Weights of a small sound classifier.
Model: 1.75M parameters, arch crnn, norm batchnorm, activation elu, depths [1, 1, 1, 1], widths [128, 128, 128, 128], rnn gru.
Training: batches of 64, held-out accuracy 98%.
Data: trained on synthesised imitations of 52 everyday sounds, one a clip, 39062 training examples, 3.8 epochs.
Rows from block 2, named by matrix and row number. Each number is 50 + 10 x the weight over its row's rms, rounded and kept within 0 to 99. All counts start at 0. After the name is the row's rms in percent of the matrix's.
# conv: width-5 conv, stride 2 (model.blocks.2.conv.weight, 128x128x5), inputs 15-29, a 5 kernel for each
conv.51 104:72 48 31 50 69 55 50 49 51 50 48 25 29 58 68 51 64 48 50 44 56 53 58 55 34 56 52 61 39 52 44 50 46 53 73 50 53 45 50 53 46 51 55 49 56 47 51 59 45 50 53 50 16 62 56 45 50 49 52 51 51 60 49 49 44 38 35 53 62 66 49 50 48 52 53
conv.52 090:31 35 29 50 58 48 57 50 62 68 55 38 50 37 52 64 49 48 59 51 49 53 59 48 50 50 46 56 50 57 49 50 40 59 55 54 48 47 52 55 55 49 51 49 51 49 46 49 42 54 51 36 50 51 69 50 59 44 46 54 39 44 57 51 41 34 50 50 65 81 50 48 51 50 74
conv.53 122:50 55 56 56 21 50 50 50 52 49 53 50 48 83 56 54 23 51 83 51 64 49 42 53 32 48 41 57 50 51 60 50 55 46 50 49 44 50 49 75 53 48 48 51 51 51 49 48 54 49 50 48 64 43 57 51 33 53 60 42 49 64 31 49 48 50 50 46 51 51 50 52 49 46 49
conv.54 241:51 48 65 61 47 48 50 53 39 51 51 51 51 50 46 50 50 50 50 50 51 40 74 49 36 40 56 58 48 52 58 46 44 53 47 54 58 45 45 49 44 46 51 51 54 45 51 51 34 55 50 59 08 67 54 54 56 47 54 46 49 44 56 49 51 50 47 52 54 51 50 49 51 50 53
conv.55 072:60 54 50 39 58 59 53 30 47 50 50 51 59 50 47 49 51 42 51 52 46 54 47 50 42 58 47 43 50 34 69 50 49 66 52 59 63 53 52 18 50 45 50 51 45 50 54 43 31 47 66 55 54 55 04 54 59 41 51 41 59 52 41 52 50 55 43 38 46 47 49 50 48 50 53
conv.56 113:41 54 42 40 52 50 59 50 51 52 32 56 66 48 53 60 50 49 49 50 50 59 50 44 49 47 51 51 47 51 50 53 52 49 46 49 50 60 44 52 50 50 50 46 47 50 50 51 46 51 51 50 52 47 53 50 47 51 46 50 40 99 00 50 50 49 48 50 52 49 46 50 56 55 50
conv.57 070:61 47 31 42 39 52 48 51 49 47 49 52 49 46 54 50 50 56 52 47 47 51 46 50 50 45 53 61 50 36 52 44 52 48 56 50 56 48 51 60 81 54 50 50 49 50 48 46 54 51 53 50 53 48 53 46 37 44 54 46 51 70 53 59 44 55 50 58 90 46 45 56 60 45 42
conv.58 120:48 47 53 49 48 38 48 52 54 46 46 33 50 62 52 74 53 48 36 11 45 46 51 51 55 25 46 48 54 72 49 51 56 49 54 50 52 46 50 50 50 49 49 49 50 51 38 49 54 49 33 61 48 62 50 35 53 50 48 62 56 41 54 48 53 51 66 53 51 50 53 40 58 60 41
conv.59 071:50 39 50 66 48 44 51 48 52 51 34 55 49 69 61 55 51 50 49 49 52 36 48 54 51 27 47 72 50 57 48 44 44 50 56 50 52 49 57 55 54 57 48 48 56 50 48 53 39 53 48 39 49 55 67 67 47 51 49 58 43 50 18 61 50 49 70 62 53 76 52 50 50 50 58
conv.60 056:44 55 51 50 50 61 45 49 51 52 49 59 51 48 57 56 55 56 52 48 53 42 45 51 46 51 45 66 49 39 51 70 49 49 47 50 50 49 50 55 46 57 55 48 39 63 53 50 43 51 59 51 51 45 51 51 55 59 60 29 33 44 17 52 43 56 49 47 64 85 56 70 49 45 51
conv.61 077:48 70 47 50 46 74 63 48 45 00 62 55 46 61 50 65 46 55 32 43 52 63 59 43 40 47 65 49 56 35 52 58 36 53 49 49 49 48 50 49 49 51 52 49 48 39 50 49 55 51 45 47 58 53 38 55 48 31 82 50 48 34 46 66 52 67 56 61 56 43 51 57 50 50 50
conv.62 064:47 51 43 35 85 48 60 39 50 46 65 45 49 57 75 46 51 50 43 40 68 51 53 48 50 69 34 30 49 81 48 57 47 51 42 54 51 51 49 50 61 50 46 52 49 51 47 52 47 65 49 50 31 47 47 53 51 51 37 45 46 52 48 48 48 46 40 31 46 50 51 49 49 48 41
conv.63 191:49 40 45 53 71 50 50 51 54 42 47 50 47 48 53 50 48 49 53 46 45 50 48 64 53 56 49 45 54 40 51 51 50 41 56 58 48 50 50 42 52 55 43 49 52 61 51 47 65 29 60 31 62 26 78 50 48 50 50 61 50 50 47 50 55 42 43 50 56 49 50 49 50 47 50
conv.64 125:37 61 50 52 58 39 44 53 54 56 57 50 58 47 29 50 51 50 49 66 33 47 52 51 75 53 50 51 56 48 47 51 51 50 48 52 51 53 52 51 48 54 49 50 51 50 51 44 49 52 47 27 53 55 50 50 50 58 49 51 49 58 22 52 59 14 32 49 99 49 47 49 54 50 57
conv.65 106:48 50 62 47 49 34 50 48 45 51 51 32 49 61 35 50 44 50 67 50 54 50 50 50 48 48 47 64 33 50 46 49 47 48 50 54 50 50 62 45 51 50 46 49 50 51 41 51 51 49 40 58 35 52 48 51 50 48 58 45 48 29 99 43 50 50 53 52 46 47 51 53 50 45 40
conv.66 102:46 50 54 51 63 48 47 51 50 42 49 51 50 69 51 52 45 40 52 50 53 56 57 48 52 62 57 70 51 15 43 44 46 51 50 48 46 50 53 50 49 50 51 47 51 42 48 52 53 48 51 48 54 93 46 38 44 58 49 53 34 50 63 51 68 47 55 54 54 45 46 48 53 54 48
conv.67 094:50 44 16 51 50 50 50 59 42 49 59 65 47 55 32 99 50 36 49 42 35 61 50 51 44 50 52 47 48 50 55 51 51 50 50 56 50 50 50 47 48 50 48 48 50 49 50 53 54 45 59 36 62 51 57 46 47 51 50 59 76 45 44 50 51 50 50 52 53 51 56 49 53 52 44
conv.68 100:51 40 50 62 76 48 50 64 63 42 46 51 40 60 70 51 54 51 35 50 54 48 45 45 57 43 32 40 78 55 47 50 52 49 50 52 50 41 49 52 50 52 51 51 53 49 51 51 50 49 48 36 46 54 64 44 49 51 43 53 52 49 02 67 59 52 52 48 53 51 50 48 49 51 50
conv.69 103:49 54 47 49 59 82 84 50 43 21 43 31 51 52 52 49 53 39 54 59 81 87 60 47 12 47 22 48 50 50 48 47 41 49 50 50 49 42 50 46 50 50 54 49 67 50 49 50 51 72 27 53 49 71 50 44 50 48 48 44 58 18 50 29 55 50 60 68 58 49 39 41 50 64 58
conv.70 192:49 51 44 38 57 48 47 50 50 55 50 51 60 07 63 48 50 50 48 54 53 50 39 49 67 49 44 45 71 50 48 43 51 54 54 52 55 50 51 48 47 54 50 50 49 48 53 50 51 44 47 45 53 52 45 57 49 50 42 53 50 56 00 99 42 57 47 47 43 43 51 50 49 42 52
conv.71 078:56 47 51 50 63 46 42 41 50 53 53 51 73 42 43 51 90 42 42 42 40 51 51 62 52 55 78 72 51 51 49 54 50 52 47 50 51 50 49 70 50 52 51 52 46 60 46 50 36 70 48 50 50 50 50 50 50 38 44 54 57 49 52 56 53 51 39 56 38 36 57 63 39 46 51
conv.72 056:50 58 47 48 50 52 52 48 47 55 54 52 46 53 53 50 55 47 54 47 45 43 55 51 64 65 51 61 54 60 51 44 43 51 55 50 49 51 53 54 52 48 53 48 49 46 47 56 47 51 52 44 48 54 62 53 50 57 42 67 49 45 27 48 59 56 48 49 56 55 51 50 45 51 60
conv.73 106:56 50 54 50 59 57 49 55 65 48 44 51 49 53 61 50 53 50 80 40 56 50 53 54 50 50 50 54 63 65 48 51 51 53 38 52 52 50 44 48 58 50 44 53 47 62 50 50 48 50 47 49 43 48 57 52 49 54 52 31 47 50 50 54 59 46 50 59 49 63 50 63 44 50 48
conv.74 078:55 51 26 50 30 61 47 50 42 46 50 51 50 50 50 51 49 42 50 59 64 51 41 49 23 55 24 61 47 57 50 72 52 50 50 45 47 52 50 50 50 49 46 54 50 52 55 61 51 43 48 72 54 68 50 50 77 50 46 42 55 44 35 50 52 68 33 49 49 44 54 46 45 51 50
conv.75 092:37 42 37 41 76 36 38 49 49 65 52 49 46 35 53 57 49 36 46 50 31 48 36 60 81 43 48 35 54 52 53 51 59 50 39 51 50 64 66 44 49 51 48 50 51 56 51 50 51 49 50 64 40 41 59 45 59 50 44 49 47 56 32 58 46 54 49 50 49 52 53 50 51 46 42
conv.76 129:49 76 51 25 18 23 46 40 50 52 54 59 50 40 49 76 49 50 47 50 49 50 48 46 44 36 53 40 50 63 51 58 56 51 40 49 47 52 55 50 58 50 50 50 43 51 53 49 50 46 53 49 77 44 10 53 44 49 48 51 56 68 50 36 50 47 49 42 43 71 50 52 49 50 50
conv.77 114:67 55 55 47 48 46 35 50 49 52 50 51 62 44 54 61 49 53 49 41 50 35 53 48 50 66 78 54 52 30 51 50 40 52 45 40 50 52 50 62 50 51 51 52 49 63 48 48 44 51 52 68 57 39 48 51 26 51 52 50 51 35 65 63 58 45 49 50 50 46 49 49 45 46 50
conv.78 123:36 16 39 49 82 48 50 50 49 61 30 52 62 46 46 46 47 44 43 61 46 52 49 50 53 67 38 48 57 43 49 52 51 49 50 46 38 52 48 50 54 50 50 54 51 52 54 62 47 50 44 54 47 55 56 50 53 53 38 66 98 48 47 51 47 55 52 50 43 57 39 51 40 59 51
conv.79 095:47 50 34 14 74 36 49 47 45 55 27 50 48 47 68 74 57 55 56 40 51 47 48 36 55 49 18 55 52 52 44 47 51 55 56 49 35 52 57 51 50 49 47 50 51 51 56 47 42 51 50 40 50 55 53 50 50 48 53 52 60 76 48 50 50 36 45 50 58 75 50 48 50 51 47
conv.80 117:32 54 53 60 55 55 48 51 50 41 28 93 65 49 41 79 33 17 40 75 45 48 57 50 56 43 85 46 60 41 49 55 53 41 41 43 54 53 52 50 73 48 50 48 47 50 46 43 54 51 55 50 63 72 54 48 50 46 48 58 40 55 55 53 59 51 44 48 38 52 50 59 50 50 33
conv.81 077:30 58 51 84 67 51 54 51 44 50 47 50 52 55 49 50 44 48 40 51 29 52 52 82 72 60 50 44 54 51 44 48 51 49 60 47 37 55 72 66 53 49 50 46 48 35 51 43 52 55 51 46 55 60 44 43 49 45 50 49 66 49 45 54 51 50 55 59 49 42 49 53 50 49 52
conv.82 063:49 46 51 29 72 41 54 51 51 50 70 49 47 50 53 63 47 19 50 56 30 50 55 55 53 48 57 56 48 49 41 47 41 49 82 48 32 54 51 66 44 55 50 51 67 45 49 37 56 62 53 50 49 48 56 50 45 50 50 81 51 31 50 51 48 49 51 65 52 48 48 50 48 51 60
conv.83 080:39 37 44 52 60 43 46 46 57 54 50 56 49 50 50 59 51 41 24 52 54 31 51 64 63 48 50 54 50 50 49 52 56 50 50 42 49 51 51 52 48 56 52 46 52 43 48 57 60 48 53 46 48 48 52 49 31 64 50 57 78 48 47 54 34 53 53 50 50 52 53 51 38 45 63
conv.84 111:50 62 47 17 46 60 54 51 42 43 50 55 50 23 46 35 51 60 53 53 49 65 54 27 46 51 49 48 50 49 49 44 54 50 52 50 48 68 50 46 49 50 52 51 50 50 53 48 53 46 57 56 50 52 43 49 52 49 41 51 54 77 08 47 52 54 51 43 44 51 49 48 48 51 57
conv.85 113:44 54 50 48 50 50 48 48 49 58 51 28 47 50 54 49 53 47 51 45 52 50 33 50 46 65 39 39 58 47 38 52 50 49 56 57 49 53 51 48 52 57 50 49 49 49 49 43 41 49 52 38 43 39 70 42 48 50 44 48 50 50 47 53 35 34 31 50 55 64 52 60 47 50 60
conv.86 084:29 66 44 46 54 65 51 40 50 50 57 57 52 49 41 67 58 50 36 48 62 54 52 27 50 99 52 41 49 35 51 48 50 52 50 46 47 50 55 51 55 52 53 52 51 49 25 49 73 50 47 31 67 49 50 58 29 50 49 50 32 50 54 53 47 70 99 43 51 03 65 52 49 52 50
conv.87 117:62 36 19 51 46 46 50 52 50 51 51 51 41 47 63 51 61 23 54 49 45 57 48 51 44 99 31 43 47 51 56 52 50 49 50 52 47 44 41 48 43 52 60 50 54 47 55 50 57 48 75 41 43 45 50 44 77 50 34 50 62 26 52 51 43 54 47 56 57 49 58 49 50 50 52
conv.88 085:50 50 79 46 28 45 51 52 49 47 65 50 65 41 35 47 44 50 69 46 60 48 64 29 35 49 56 53 37 42 49 46 56 53 37 41 49 53 61 49 70 50 49 51 47 51 48 50 53 43 36 85 62 49 26 62 44 50 49 50 52 50 37 52 48 53 52 52 39 33 50 49 57 44 47
conv.89 090:44 47 57 58 48 45 47 52 52 56 50 59 67 53 34 50 41 49 54 64 42 50 47 51 66 46 50 55 52 50 63 47 34 50 49 42 39 50 86 56 53 51 51 38 51 52 61 51 45 47 78 41 56 52 24 60 49 34 47 62 51 50 76 64 50 48 50 50 39 56 65 50 50 51 46
conv.90 082:73 76 50 71 00 46 49 47 56 43 49 52 46 68 41 62 50 51 60 46 50 51 51 71 51 42 52 66 51 45 38 48 42 50 66 54 75 39 43 49 30 51 40 54 62 50 48 54 57 50 51 52 50 54 50 48 46 49 60 51 47 64 55 57 47 44 60 51 54 50 50 48 53 64 50
conv.91 141:50 50 35 52 70 19 50 48 52 59 49 46 50 50 65 33 49 60 50 45 52 44 42 53 53 53 42 50 54 51 49 56 52 49 38 52 54 49 50 52 50 59 48 50 49 53 48 50 53 50 62 50 45 46 51 45 47 54 54 51 62 64 44 44 55 42 48 46 48 50 49 52 48 32 33
conv.92 079:50 51 57 47 56 46 57 46 49 49 53 48 50 50 50 33 49 61 43 55 49 48 50 50 58 57 18 09 55 75 50 51 48 49 53 52 59 46 50 48 49 52 47 43 51 51 45 50 50 49 37 49 37 52 50 51 51 49 41 52 59 41 40 43 48 51 57 50 50 51 44 51 33 52 44
conv.93 070:55 51 51 52 54 48 67 51 53 35 54 51 48 55 38 68 49 31 53 00 50 49 47 51 49 61 69 52 35 52 47 52 47 50 49 48 50 43 50 46 50 49 48 48 50 48 50 65 50 53 56 47 55 37 41 47 47 53 53 47 50 56 57 51 67 55 43 49 27 18 51 50 32 50 51